python train.py --model="image classifier" --targets=["third digit"] --norm="layernorm" --learning_rate=0.0018
Rows from block 8, named by matrix and row number. Rows with one number belong to one neuron. Each number is 500 + 25 x the weight over its row's rms, rounded and kept within 0 to 999. All counts start at 0. Numbers have three digits each. After the name is the row's rms in percent of the matrix's.
# gate: MLP gate (model.blocks.8.mlp.gate.weight, 336x128), inputs 0-63
# fc1: MLP up (model.blocks.8.mlp.fc1.weight, 336x128), inputs 0-63
# fc2: MLP down (model.blocks.8.mlp.fc2.weight, 128x336, transposed), outputs 0-63
gate.124 094:485522503495501491478444478494488513496513465502447509467524516501539480495490499524511506498507502510459508516512511525505515485484498500516480552482537510482493450475464506520552491514473501
fc1.124 094:499500484530491505538522481517540497457456496508526534523507551495464522492484535495473473500523518535523516498522528499504513469493539531488501450499515502497444537542496496511488517477504487
fc2.124 097:496456504516516536464525455476468513498516522529466542458474473525481509507508515511540536519463452434502475466444482544511504534486473513506487486529536476513494477554507485495471527477511477
gate.125 107:499495537532478501498485458517499501502452501521528513437513485486478505510472458494514479506505522493491495481444468478480472523465487479480542469516447483492508498498469477486504524526497496
fc1.125 119:537484474485517525456479498508488503486512538468527496497520497457468478476479491513486494488488502536505462488473485550516518508478499497462467562485481523495486501501514496538539508478495517
fc2.125 110:521485494463489422508495479470482481492488520459508495505466507510477517499488467495487469475528506496518501485492569508510500481495490534511556515511493503530524535493519523499526546531537484
gate.126 121:490482484527531518529510472511444541535494489477510515481486469543493508491521499445514483434502510535506511511511495513477425527475513503488521489481493533517508495500524531473520571521492455
fc1.126 129:490487479504505519509523473529470544523461491458506518500518481523502511488517467459504511435501505495523492525539509492477440521499534511474504480546525501478499472479489517486518547502552466
fc2.126 114:512479495482525510492499556507494513499492526499535476546513481511462497572479528551507507553505499474516508485507550508520517559530465482495482488520519480449445496486495482490519482518465515
gate.127 103:483517518492474519466516503532528479540502513516525517561532484533526484546492480490461487516527485477453515492529503469468523468463464454508543459522507489484452499466520519512516504492495496
fc1.127 115:495499497516454454526477453544491465455473491469480512460511493507518476479523479515475489504489519512526541513485447521467493487469482481490463466493495513462531554552483534505487482516490530
fc2.127 109:547480483547533498487510531546496517489514506526477507509511468505516509531517473490524514517470471509512459475475478523529525498483524504499490478465478502537480477465478496488475480552524522
gate.128 100:491486498512468507547481501504519462491460541505433466467523509495551546484505507513519490502484513503499459476495493512464492490455476473487485461530525493518480464492518504510514545512520538
fc1.128 096:516521510519460474528481519529501526527537461521489503508451469486501494508533517472534503503493536517533505501490561538490475510508528513518489512494484512501492464510470462491484496532482483
fc2.128 106:469529494513531479511484509510471483523479520521514501493488512536477534519506497515533494473526542466463534545568525526493516479476539482470497496436541489523516481487507521451477514458507504
gate.129 107:508534475502506487487491535514528531476491475483469555511500538460522500488500485535498476490487519531493492487473507532530505521554512508513504548495530505484482527497468457469485529462516494
fc1.129 108:484459550519533496502484518501493476487527516512500512522502486495492541484512497506508546517518531483459504472486475524479512461515480521563469528464541505477475470533515493494505463539493533
fc2.129 104:511440495474491510491543470464502509488504482520492500519518535501479501529498568534502506493462468520491509507498490508493512493506490508525519493520496475480523476465503486493428490494482465
gate.130 115:487506503468510515489472494498537485501504533480509517548533508477534502505452490482492517471492497464483470491460461498560523469505442502440504495477505481520510492456512527486466482515504506
fc1.130 113:497510500486498537479508469472501498481476535513544505518506526508474499547492484476488528526527537500490567578485519465548530517514497504478461519513521501524478497483498448522542490465507504
fc2.130 114:498493503515480504497517503486542522505500494498498478486510509480525476501529465517514480495545503454475501537464453484516473491481516513512491485481535485466495470471552481526511509534507513
gate.131 082:510500493503540457506560524487500486491507468485534472487494506481498504431479483516504527518444502520461558486496506505445499484490505514509497517481523499465498511524467496512552537508488512
fc1.131 084:532486528459490483511530490495532545531491490484500493470493472531491478555497495533498483526522505478493523469511468509497495540501498530494531528511490531513491508473492513481460498503555474
fc2.131 087:510446491497526523483483483460527501495521494487477508459425454492513509534467458475516523481482491472455473474519498474468491510474505482476538519517508484487493530523506510462478447503543544
gate.132 115:482528485505467472523508451503527529545536472516484521523498443549498470512509465515472517526466489474466491472476534512502522489520493530472491492526494552482485531470485476474496479527506478
fc1.132 117:513471554540512502509497509467501493522536513520522490473498519465505501477516517483520471555544473502512491572515463507526474489465505481542519531463501531511483512534483487498484509494493495
fc2.132 115:532494465476507514513477455493539507543481475454504477543537501485466509496510474528482506491507481545506443517506505503524504475481503478495509536517486468502486512494550505485498531516565521
gate.133 089:497508470497496514520496483430552468522509500462523517476498500478542453481538466494492520450481512504489517508472510498489508524456503553495452508474456505497517536502520493479489464480451521
fc1.133 085:479489510503476493487483443464479432531506466444477482486500486473536514474546482511499501502510516523521482522485467515486489473527508503476469480468466490518485533535529527528449525517498541
fc2.133 097:503554472494487511494485486480510533504475462485483489533502491476449538509483466551536508474516499471505498483494465461525471516545500480555546470516473505493524492503501501492495502503517487
gate.134 087:474487488485528481492509503461481514444508503499482515470517479489476495474518451513529522503547463492525548481511524496515488418540496504507484461499449489520446518506522515549528528494491477
fc1.134 085:469482540538505498468506524559475499503490468492496482477547485499528498487508527493494523520495494455512522517488506458456477517520526485461520507548494524465512494487453499535511506504470550
fc2.134 085:480518508462482430523464487488523511460503525479456504515508472550485516500518472477430492514518519484475514501526521543490543465507510503460483521511526536486492500494472495458538506472507529
gate.135 108:523503462485508517482554501474505483487472481490495480470481469506487540491531466500535490473506518536483481496514510494464512546507507502510485497483490508503573494458548484498461491483465530
fc1.135 102:433520523497492516552490505498504493507488478515502539516506506492484497515490531524495516496525467496506497540539490507537473463499504498516496481524493453465463522522470481495537517489508489
fc2.135 109:520528447502515500491489490494452491474553533517506461506522486501473530507525473512501508500491488529476466464505449493491498532542505537481494503541547496528475458477514503493461480526482499
gate.136 091:498497509504462460471491504504500513526454481499526511555537469521534483486502484489510492462503515525507523512496568474504537519482490449466498501509505514468518467503535552536491503509526486
fc1.136 096:491524496486495528487488501518551482527549524478505499486501505507516525488509483486482505483495472438493480510498507535477453488468444494475525510509439498472510522529517498488499488520461459
fc2.136 098:512476501497494491499534521499465526509513498519473495500472478520445567512502506481515498493488562511488506533494481480454475484535458499534476455459546469522511478553489488461491507549479508
gate.137 095:511516551510492530497472488549488519483493444497496526450522503516494476499553537469482505489526494465491515564489523520534494509520478523513484536503491540456469480502498473469525441492531469
fc1.137 095:497530519560499544524520468490503463524501488501478537492456502474552548473476516488494482481500527533502537466528514506498484501513467528464473487507465535480487503480507476463522486501535470
fc2.137 092:516517485524514529508459483530492498516501526524509452472519492480487503472465472509468496528502503459455551473518548513492520478502457503478495479481545509501485569488503530508492497473510507
gate.138 103:500494487486489508489454494517460531526538473506522523425497495536534465496494481478530521499516508506490473505470534517503468502487470530494489478511506531486531502458497511521481508494526468
fc1.138 106:467467512475513490496521543470474479513484507496485480499462477497465527481499517463526465481483465511506515457468500492525464525479484498491497513511500481493510479490520469482455455481558462
fc2.138 105:499489527466472519442503522496478491477502508449460512513516498469514520524489544469497506489543462503535521476524483468483528529496540513494535484504512452446491519464472488506496492480471514
gate.139 101:507508479477489525493513502530489460521463540491535562500519510491502470496506485485537516467512464497502509468507505506490459489492497502482508448513524437534521538509503474475462458520496489
fc1.139 105:520480502519549509511487504457488466481462465524499496532482486477503499512473523500520465501481535493505548496539505543480501502526462518571506512482471521488483524495532505495532492525526458
fc2.139 095:491448478535518502503478467495533548567521545436517490536509469514521496476486526526529508489524478517492518532500499449474503487507519476482477480526520479505488490547486481505505484491511527
gate.140 113:496509465538512511522487534501472500463482482504521509487541465518473519511474544506511506518537494494510467493514551512469454443507508506544473527503508517532502518535461504488479460470493500
fc1.140 111:517536555477508500527515480547521477544486551500520541472518502542520479506492476482479457525500494490543516456480497508507501514499468499483524460448484488492516516477538493524490539455501507
fc2.140 107:497450502495506457511484533489478497479469502565457526467483509494481496506497523504518523547475539451520474495489460482483483520451480482528502488492467496506507522483546492484525498511498459
gate.141 121:506543521455538490560508475557496502466486449500499509492500506513504512482515500486483485468483503532499514518509515461507510501503491519466542508533510508526482508489509500537477490478491499
fc1.141 113:511484464490497486465451510494499525523514544478518509498551478515513499510469486491490509533499489491522502525504487509503528485463478481475436506460501523443486487496517549508498484479528505
fc2.141 118:506470530532478557506532486494503562496513487520509477506495464481529515502513493511509482511493496510497530534517406483517497515478481496497521487531486504509495461497520516529527470500551504
gate.142 096:457493469507479512482508526473443518493489476478504524486506528531478525541479508499515505473531500506461470546519486524518514494490520548485550488473508489506505485534499509474495467463510567
fc1.142 096:492525485514490485491521538446486512470495502499534507465525520521520524480439531521508519510520520471490518491534454470553510477522535533502501475521541507503532497569488518499514502486513511
fc2.142 101:495565471509539499495513531518547525542491532501511561511465497492495508495476497510471509461492481474490513499532498496509508488500504508499534495490466547508520481541553530476533523498496489
gate.143 102:474476485503521496524479470484538466499578477492467481520504483528518520507545486477529495485491510519491490541476540476555469464461493483454486491473517481498552542507500471511476494495509483
fc1.143 098:514460509524496563486508524493507503496488525488457554510524507503521498534504520521501483484492515523502456510493512467550468517474498517441469466506488527484545539536503507526490516553460478
fc2.143 088:521479517483534520489533463492486514518496499474521535521492496512492539472467536511524519466512507441505521489505504482512517436513485468519480437481489536507490478486518492484441466481485499
gate.144 102:510514488507497525500480458514501541462443520499527485482557474540498527529491524505524458483510516520489463493504551487514515509469515509463494484531489498488493506454508486504454486500512531
fc1.144 106:521460458502498505469510452503516484496518507473494463487558544545469466487495549503512512475499521497518524510483504507448470506526503475487527537491500491463530532471502531508493454479496514
fc2.144 106:541466554475503492503522509539500512534501511500484534548496488521479485519533474548521488472470510547504538485499464524481495462467527462491468516526528508491504500528468529528507492519492472
gate.145 078:503514473476508461486522503508544491477477488517510473511487499511510476479509462511533531513508486479484475564460482488519475515522546452503472501492472471497516523520479495462490451477470483
fc1.145 087:502489513466491509486492473528522504520496509537520509499539517489540461541532501495452526486451509495523517523516503485489442520495502469492461505470505489525492510498454465542522514516544550
fc2.145 081:471426507462497479509506490496498501471467492492480486548467491480487507481490527501502540508485494547467533515480522536513501520506508509505502490509448507487563486486539510545502464500500474
gate.146 092:452461511496515517490444514491539491517497483518470485492459502481511503503494442489499457514491508536465520485485474502483531508525497528537523532469507476522551527513525506519508501471519518
fc1.146 096:492522477529499479485478495531510500457439514504491491518507485523510530498480497522507486467470498495469502525511514517509516525524535511493471524495524500497478460503490496535483521506462509
fc2.146 102:477506541514472469534496498545497535485488491536536519486499500438485502522581499518508525478501482493469546534480503458503509481458484494535494488486463544492533522497561509499478529497543520
gate.147 109:539523532468472451508487489501493514527485504590504513505457480474532510519485534491500502516532525510498471490499483474487492465542487536526483483523521529520499513527513520530526530519497505
fc1.147 100:488492452538475536482489522474512528470484507515563464524510497518510482507492508495502498471496490494476500530490515490457515499511519506530467491539539483477503475518523518502489535512508531
fc2.147 108:445505496505506495477493496552457535482472467524438535508523495471504497522528531494500478502483501530464514527490517523531486499520494495500517441472507493528492482503494478466548498536523508
gate.148 111:489458501492518517517513507506530516460492513492491478533507494543458498478504515513530522530518481493471483500487484516528526465473498484481522487513518496514491523522529490541512485553433511
fc1.148 110:545517477473523479516464495493499507535539484497526465502508536507517516517496503536494464516506506508456506516494505506517521488478488460512495525470544529533455480501475480489553518461522497
fc2.148 109:504457465494462514484456529543485503494486472488482471490502521509474478525556485512483511465475503500471476489491535517519504529505509508488471514524507522470489470485518494543507540505482490
gate.149 091:499488515540494446493496508504519484472494503517492521464507521509520490511567518508508524483496485487480499531505506527475531494474484520527498473485542453490532519494498509489531516482525486
fc1.149 092:463492484452507512499495471478508497506529478497462495499487503479457479508555481488495477488522468552492523481448540497478507496480485485520548499482505499497522495474529477481505538489489518
fc2.149 093:469457512482512492506521498493514531490514527485504551480496471527487478465518515491478536501492494517478490509468489502490480513468500470462488493545553457506517516497475436527520551486552498
gate.150 093:508521481510493484467476482493489445520515498498467481494529517497484481502461501518519512543546520490470531524520516489522519502531539505527493505445484526496505511486481510482460486501483492
fc1.150 090:512479500457515541500486505498492449482500532485511493488485533487545499497468518481500538538500487537486458531446479514509495519457413505464537532504552493480494489461490518488517498473496510
fc2.150 094:481491499543512491512462502505450508512484517475544486487529539503481478530476521465481470523476519467520481516480475507504522497580506482502491496452507478514484516487502543467486483484500517
gate.151 095:515505515502493461534493479483494508522525467517501531469482500504492500518504512520512497496496529512427483485518572465472515472517488518479488508506461492532557465464497480468455494534495497
fc1.151 096:504523440498507477485497508540470501506531520468496537496482506506523510484519460444499535511501506475514552516502467537526480465496489495515509527438480525509519539541524529508523515559498512
fc2.151 102:491468450507482495538490506494495570483479455500460499530559488506463480490508516503523461534479506473539461496494492488508482437540511497537504528467473481526488508457488524464471505516529518
gate.152 101:453470491478462496504537500528481482467474510469475494447491564485506528501464516459511518496468520528512481467467475529529521531505454489538513508525468503491518532487505514518483547461478471
fc1.152 094:503507514513475474540501530523501489461457505465501507547467473516526519525578519496506477531500470529554513531510483504499515494511461465546515469490530478454489478508479481486511480499488453
fc2.152 098:473520509482474516519453477492539465509525511505455513499555493538493514458513492534527525509498518525540521530492487529518489461498499520491499480520508529528485496519502469502508551530512538
gate.153 110:481485451519476501516508523522507519479501514507473498472450501493511514439504519507495482476501482447487509530538478530507472492512518526547509462497517540452482522472497511486502495465478472
fc1.153 108:523499504512523525482465474538496552516481480494490504534515514538464522508479482503485502488485500477454466495501496506466482486462500496502474455455521543490504495468495531484478487456509528
fc2.153 108:486474488489518539495511529486485503532482511526515510483525519469484533488475531472496502527534500472506488532489512480454501498543514449464501528445482522506493514491480499490477512495466478
gate.154 109:512523498478512479456464492499458471479513508512492487519485495499514522457495487497508463476504490528499509537506487488491518520465564546481494551509481489537510468484501536527517499520469481
fc1.154 099:534474515506527517479494491490535530517542467507492498535452488534525556514508488497495492535557523505517489525524523496486485491494506449502487533507517478494520512484552520479477512509540455
fc2.154 110:508486471468508497502472536528500467541486453461510476467501501513505512474499479527492449544503491502496458513521510491505516500523497481522512468522519488497488469481499530500487526481508514
gate.155 084:517506508519520546540517465499503513502549432487500502512522528535456494489487497484540523533529507492501555548527483497516490461480546487460523500533487504484505512499501558488492508446514467
fc1.155 085:501506497508490491505529512536501545466500484490515459511478494492497542499527471464520558469556507473526519533484507496467479500481478503460438471506493486499479544511468506512517502465497499
fc2.155 085:523516510476483501507470510480463450531506477497470497532527497515522491532463546500480540492483536480466441482481542521487500451557475506441512504476512473505539504503515461474488505499505489
gate.156 091:489528529509450502534451523499474526565489506484478491519470509506488451494507478484508529460474500501506520487479539532472465532497491482528558483473472507476507488536520500497515520509484493
fc1.156 095:492483491534542518462506474520520517455517499488511447469467444522493497471449512480511554530484507472499539483540492497487516488493518510494509480518516491465521540519458511488483518513490520
fc2.156 094:495512514471545534521451580512512526478505512502519472551487509472541500527490494510506532505458552539504529476468492459520475487487534503530497513501513478558521528508489537496509487510523464
gate.157 087:480488516512491518539486496509487506506486446499494545495525517496513553494484542442479502506487481501485516500500486472498513548535493480515533516471474532474500501466493494486526551512469464
fc1.157 082:508519480493506502501508510482529520486531508456495467504499462480486500474467469500467491475554501509508501485443477438498507544499498520489529438478522536505543503528518487527535481512506499
fc2.157 086:520491530490520522483459502442497456492531441473472514546494510508518552509485479483475488502513531491526488530520538460491477500469484463505508483477503519528528468536473483473510508505523501
gate.158 101:537495480472495524484480491464443459483470495510499432480494520507494523511541519510527490532501479493520544458478474516503539509514521444491452508517487515507469525475493492542473524497464513
fc1.158 109:456456530494500504547475511535479500484489500479476555512476502455512480492530514499522485521472490501498503459483456488512475526498468513478502525503540515436539501509488523529545519475492498
fc2.158 101:536524506582448517512478486515507507529472474492455521529522506473497457505520477499481510535523476499497491537481520480504530521501502519481495524498516508503503439466517527546484532511510522
gate.159 081:527514486504503534491545516484460482509465485488515466516466501476477481492490485470525554529498512490483523528523465540498486479518498489482494510490476503502451565521484509518484544501490514
fc1.159 092:472499499474476537522487495474511512526469496466472510511478459533499555514507465492495517531464532490498499511518452489474476557534511505472505498494482454512487525521481535479516493510491503
fc2.159 092:541532478489552524493479510465529475540486555514514543477512511508502467490517507490457484503507503496508503516475521492503457492531499491526482490461497522485498474569495482497425515551491472
gate.160 110:484504520484503504479463481500500540515561455467496522526516505459528526516522494497481502485503518492505520529503498498521468488488533510491510512501444497498530509463480502517494501537466462
fc1.160 099:448528506486497503482474502454526502482533504468520467507516497452537510527459502510491540456545499498500445517513460496501484465464492496463468495498500506517535551491498514487475482575493548
fc2.160 100:485479465511526479458520461500507512560488471520479539469527553482504479490476500495517492442487569487495513493448546478520534509507453505523505499496444455533495512518520524514487499521523517
gate.161 100:505508479510511494481569505484520518490485489506480533467527512494472458491514545508476507518517486443468480444511519542534494452508444489504537492483486515473502474511485492491502502546528492
fc1.161 100:472509519467513484542473492518486508483465559530517484518474499480566512512512473504515463490483511516552485511503511476481528501489550534475478491517452482514502519486488465511503512475498490
fc2.161 108:490463488495453517517500529448450511513472506452485521509515546506502455492510509528487483532501519504476505488474469500517504481482525512529542481490443502452519501497487506483488482541491514
gate.162 089:472485479496493473517465514466489510526504523506492493491515492464454466552519482562518518494495471478515516537460497482474459537513523503472498482491514510545467524491513483502511506496500496
fc1.162 094:481474481500485501488476528480479525523512505483518515543512522477523505462484516484485515511481498524524529500544543486450502522494494466492470462516527480484505519525469483497536475507503525
fc2.162 089:463502490502501561483499484484493496525483513509530502520495484510514478508509512476501541530515490513478500499528504483554504488564443489497502495535508487489487485480500505507520489469509513
gate.163 107:484503520484516467516448506504514528489510502469497471464510508497521452477508473524496462523523468456451502507511495479468483487501475516522487491487499468477525558480509458545505524485480563
fc1.163 109:510494513514486509511530460468442489493524535487521522499464501498518535504478511503533482512483473496497484519488492514501504494492501541482508511496510543508452454507520556459501473489529498
fc2.163 103:510486496525483486445493470499461543497468496509491557499494480516495469464511485506510469531537497519498456514512488517510464487536482491505494514525472459492481486494477573507515489502533473
gate.164 112:516500514530499497462491525547519471467440488504485489496458487458486520477548505528516487502480487489472495449491480519487500479540528512503496505496534492461544483519550506499543528530501468
fc1.164 103:554501498497520474503513454525464505531446482510517513510524480490506495512486512504489527458512492501498495513502485490479502560526495475512497481480522512490454445495494510508509520470528482
fc2.164 104:491538482487488480486483514477487485512510525482481516493501582509498528516494479500484524456498496520470506505505522477546533502496507510519479487528465460511510480430522521534520505520524460
gate.165 098:548484506489508505493504479529520511460527458495525525525525488488515446530455468492500527469501511530522442501538514501506519493532477493547480472503516465534506478477538475498499486510527562
fc1.165 097:526501478513552533533466483536523496452547455464576486523529486475514472491474467517519535487499494560510449451515507505496505517479531513508486534480499475509521466470494520504502513501515497
fc2.165 106:472534530488516493504533515495500508512490510541438529517471497504459481491488485471514483468504463472560467502557521497475509499510497508502465510488450516510538513485495518515510475503480528
gate.166 092:486491495569453534506498489496529497492496529493468500539493527465479559435523516474551481509505556461516472476449519507512537511509519460476477546516512465479528504503501507525459462525497480
fc1.166 100:552503506469476516486535500525537491444480524512500508473507498484527506526511502479476491533500528504479484469450515485481480446498533467418518506488508469531500483533476517521505525511452465
fc2.166 097:485465508510530519507522534492492511476513481495434493531509479530506497458469510512518499508520475530519480440500485522453524520503506470510526496500536530509513506501506489454494495490476504
gate.167 087:462510519468468490482466508502497514485492504520485498466527507484490483503516536475531467517514497486503498503470504527477521557479496474519518534519485499532499485506488502499544458488506505
fc1.167 085:477486471520514478479458470481520523471496515529479499482470486469472532469521546443505464457476496451515499521499535467493472502450523485517514523493483485529467484488459509532521508489496542
fc2.167 085:488466556498475468536525514510469479463520486498490506476474529454504497479515510495508546448490472491504467478485493457504537463510525490504514498454490501514487485459463519514510505491471530
gate.168 105:507479526513523502499511450543436500504502469499479519497481480473525474465487477441517485566498523520507498532516527483480538542505471505495512529496493474503488498507495489526490538486520526
fc1.168 106:516468467512491490569533496502456520521497437505487510530491458475504496469526511454488465521517493449514491495513504493484517531470469496488481552499468492526517491501483515477497502515500534
fc2.168 108:445515500528444460478469487498498493485469506494473548460527472477486524497502465452547496489464528497509487498473508459489433475564530498479492479538504483515556507495518487486499542472522465
gate.169 104:442505518514515510518496511510484448487533483491477527514512522523506551512460498535447489448506472526529520504490508506504508527485512495512495513527491463522506515516523483538493468478530463
fc1.169 107:446479549500488529484522508515479486488512491507489512473505509533476499523495493501458526493502477452480513506521515522455504507503506512502489481526517469483488477533519496502500511510511508
fc2.169 099:505520466515542483529475525479523484494460487499503528518528501478495535463510506500488490489526519484521541493504510516535483452489465452435482521475539587508521495475527493472491501498532492
gate.170 112:530510511479544465510479457520507491501528474501487504513518525497484486482473475488490533517495448492471513519534452476479496518488522480486505465506498503482461509495503470529487488494458442
fc1.170 110:462492488499457531509563545493569543520482497504514494513502493463474491452474443521496490508530513480509483496487507527519556498483545493500485515477489508493517479483558563482500493465491540
fc2.170 110:502512506472500495523523486495494473514492499499482495513523517508490533507524537476473533468536482502514523501479511517465474541524480527484511519491540523512497476530503462468496504492474519
gate.171 110:502492490461482534493517468519488504530523476481482475528487471538479477494552524495502528558526484441480547527478461511537467543501481458534488487498472480498456508470518510494509499463479464
fc1.171 100:481534507515494477542522508511521492492470472515499493473497491465515524475471484510508513475480515554517494493551487483495505466519554545500507546471551519503504521497467523523509491518473500
fc2.171 122:526498520500542477491511512513472483500514486505496480478470479539534445472514484483451566508498492491500514450490508525511482499520478559504489451477443493466494473525474499497484475509503536
gate.172 084:535477508463496502547527545509501507469459509488477545503555505515458513450504512473459540483485475501528453539477503491479520503520526511500496525503525492472531498489468495486505510547484515
fc1.172 080:521505488463523500485463478470512503513485571502529479458493505497503525486538489478486473515526519522554486549536555501464512482442485513508458458476466514527509542497554482502455505525482489
fc2.172 090:520512485495518482482519481479503521481459513567529482516490509524519487494440492491486468514506512508474540452483500499493503462462469494485486457471524488498445499510516502490482491464511497
gate.173 095:482497482452501509516508494533486522528502483518502526502484480547496503477497475505518517502483493507485467485522458519482510438509479508488472483495482502494494473491522486506503469480473453
fc1.173 094:464534525455507529460503486487540512502489470528489463523502456516465506485514503523470474523543487514517520514468531466483552484504531461508518519511475513517478478543491507501532510523518490
fc2.173 095:521460486508505501514488494536512507489536468498480502509525476502497498473552501502498513459481487493532457521488502502481482467489512501499518521492521484506505500512462472516531518450458529
gate.174 104:481500531487494534507528489460504525497465488503437480478515523497520484481491514485501506540507555478480510513499480487512492534507492513508494481573552492457484526511458443507546517524514516
fc1.174 105:489481520529481495503536469471511492511502495488489458461489524526519514504509511510514518566504501494474487514484487504510482539496523478511525515531470479540462520491455451507533512523547518
fc2.174 102:497492494478554523473534516496534509516490469516492505557487476484488481532451511494480466478500532504471494456511482490480473462507472496525478499548485494496487527506497517553441531494454481
gate.175 100:506501509496452499523479505492464498507484486496487515497493504534479501495541555463481509508475523484512494500522501495469517482516539515531489493512479506449506483495482456428541487517520532
fc1.175 105:477487516491490489475518513492493489486516491520523504544473500511430485487526493511479492492505476515498484503502502522476503464526516541450483507457448467557515458505509543484493496469475530
fc2.175 108:513462507461536509467494465470505509454511472456453510518521512548496523489486514464528458470490505524491470515462502488507498461484517478493528525503477487499451537481529515517510511476482537
gate.176 096:502505513519471505497523473481511500533530454511517503441505522504511468544538486523519505508495506498556471540485491517514509501485490509477535528535436498489467492504467471518482501518482489
fc1.176 093:517501469490530488465479480507475538483488539515501488466515512475510509491511506501532460534450487456463497546456513486477496526551498478532505495516554485483535519493513513472502452468460514
fc2.176 092:528450509479524497520502464531540531534465487507499465482504524461497494473478519500512468489499506456526503496466503513516470491480488554527515498448478513487498546476493516478490550512531457
gate.177 105:489513486522527514519474505552494518515518475497518495472499488477506481529529496493513542481489453486530466492489483501479520591538530435479474450485478497492495470490462487502528513445520530
fc1.177 099:514544477530512515496461506542481509477517487530530526467548503509439480473504493532500517496507494480476527489471521532475505454524540473516497456512519515490473475535513496521523489481462509
fc2.177 092:505478516513481452526458485503535472522488494492501513525501512491532527464480492522536456526497539511485459513487437514470492499522479513481513490508511464499479507500465529456515511496517454
gate.178 084:536489485501528480472486476497524498492509458511511501457555506532486495475453485455547484499490461473483510476532501519477463533449487519522496491517504491496491498499496533479483510467483488
fc1.178 076:465493498525512471521528525484459444474510493500544487512466523504438508489531557530493583535465509481500492541475466499496482508541537508497497537467502451492509474487510496478492492479517466
fc2.178 080:487511484440517523519486481493487493476508519475524497511464490497481485534513491468515497511475442478441453484481525468493514509490526530518497524504497484473512526522509536498480533514477527
gate.179 107:460479510504482522518498545514535490485478551494512432510486451481516508510493530506484495520501508459511483450532522500518525487475517494477484505499493479463488504521553500520495477561488503
fc1.179 100:520507477510527496511496508442506518471533477499510535468524488523518529501488477515548514515492528482504483508484544489491497483509518487541443496506533499501440512512477524534492470450517489
fc2.179 106:495482512490479504518525523574526487473493481504473509512431525502488525503477504476463490533532502533458498519518481473498521492501496517457500526503447513489512443483515456501494527537508471
gate.180 112:488520481482496475496458499521530519519499473469503527531523512484533515486530508453532507464517551490519499533514497530520509463508487471524493479483525491484532511501486466499543496490490458
fc1.180 110:463512465499526490503468489503502470527460441453491492536489508484505493479500506478536519497489523494482512517511492521533452476452483480482459476528489525469504567477489546472463528518502488
fc2.180 120:528463475486536491487465469466501520523511533506477489510485482470523512526517459525487445494520510477491513484465486511508483469508470502518527493466493454502467509510468482492480516493480510
gate.181 127:430509464479514464520506465481501519470510537509530491486520455502487496516480515510481533491520500496505569473533470516499508509500501517517448515489482494523505536461527491526537491518499484
fc1.181 124:518509484489499508547534514519499500523510522478525481534491522521515520537485506480500507488482499495524478479512467541474498515495514511524510462533451514522498505466472518523470525466508498
fc2.181 126:498478523528527511498522514477486492518514529492514498517521471470509510527481545538542462484478511497476463517507515520544523498545508484514492477474531503499485486533499499514499494447491515
gate.182 086:485515527530565521473502501488504467521492503492468515528510490494478470484479495500475526504505461523486478495496502499515562502465492505471478506444478517505457461514535498515479488457491487
fc1.182 093:489535481487484548508526508493479486556479510510510481475508485498486498517521507473454482531478489503534490553508508520438470526485523508494471481522551513526521476498495511520519477507504514
fc2.182 087:515507479481536498503492508469487528519499485522488490486511540483485489522450510517439484491512516496486482482483496503510456482429510517450496477497474497466480501509512478508492469527522511
gate.183 083:486471498450514518547506462552478524508514506516479505548490465461522474479492485503523496515507484483471484508481532434532500494512483502458505502485508514482518465555530491550472511516534505
fc1.183 092:502478495513498507508507465440487478495493528488506531519499523534500490502492535529545497507512473483511490493483487484473465512523444467442504512485530502455497520463521522465495518547455508
fc2.183 094:480517537483512474490513490538459516507487536506451497525497504489480513450475535566530495522496555522537486482469486512511485488527528481523510513543501487478457520542481514463458504469468524
gate.184 093:510492498550479489461510488523477499505493514504484510470487523497489510460530524511484509558423495505494503498489480532501461499504534470490520471438463476512510513523531533493474467503534484
fc1.184 085:469533489513498525490500480473505485531490528466516516483466482460477507490532539540515481533453480488520529524491483541521545521502541461477530505500507515488538509442516472487525454508505485
fc2.184 096:526497498491508565501492513506513526508511511464490452513502485525462502459501479493480495566544485490521512493547498463490485489530510562496493539443460499556474459470499466520486482497468514
gate.185 092:449515478479480473515487482527495482473554455561472484518507525501536444494463525511487547503497446523463533489479498546506533522473453506505502471461491533485510487493447495488505482516478498
fc1.185 094:467517508475501530502499461514515563495524494500510488459519519499560476525522466471453497496534442474459479511512515489475518512486482493492476513492529517514479504471465455539507478476505548
fc2.185 094:515493457491512516478511503483496477466466503500489504531481526489485511477521525548523468542506530513465492461479503520533469498487516497461468513494472480537454487523514471462495524453479492
gate.186 083:489463522510521497520505549505471528492470543460508493491541525541511484511508529522476502510537492459512478481496517473513467499526481487528506491468543482476531517524515438499516474517502525
fc1.186 087:470538489475503484475502460522535482506517472518488518520495505492475458497508546486502478535495498529484528541500501517515554468519509525488552458485482507474525516462505534493525477484495473
fc2.186 080:480543517454515518523474517521464463505490480486524466531504494492493496467476515513535496526479536499493454477523536508501498440489500515509546494499469487483479510460527481489501483502520474
gate.187 130:450495514493484514500553523491527538480454509504513501469492504543516516489496506461480537542530484456474542422490493511516510534550484527531458502520501486493495508472472519511499484501506516
fc1.187 130:485518493498529540546506515531468538491484528551506493478507470486490457500482543482529541501483467487462505518481461496517505514515479497510467493505478466484493484507536524507536473536474504
fc2.187 106:510518569479472494496503497492469499501519528525486504474535462530538518551498519483532490530530519481520442469505493451483490504499493479515475488494485488492479527493495458551465500500491505
gate.188 099:464494498491474481527509505470522514442493517539512485542514535527497441506509484510543488473504507503487500453461487553477477533498494542508523539472460449491471484473508483526458457539549555
fc1.188 100:525481464510457469492494501511490467512509468505492471545555459477491506564453481502489490511520472520481538532459500544498501531472482481463480472497500528508494502525528481515531480490485469
fc2.188 094:523527537464494476522493479507483534485517463478509472511509478516471472464502489470469535478538494471545505474521492479496504515544528495519516497502518545514515470514535498462495536504503468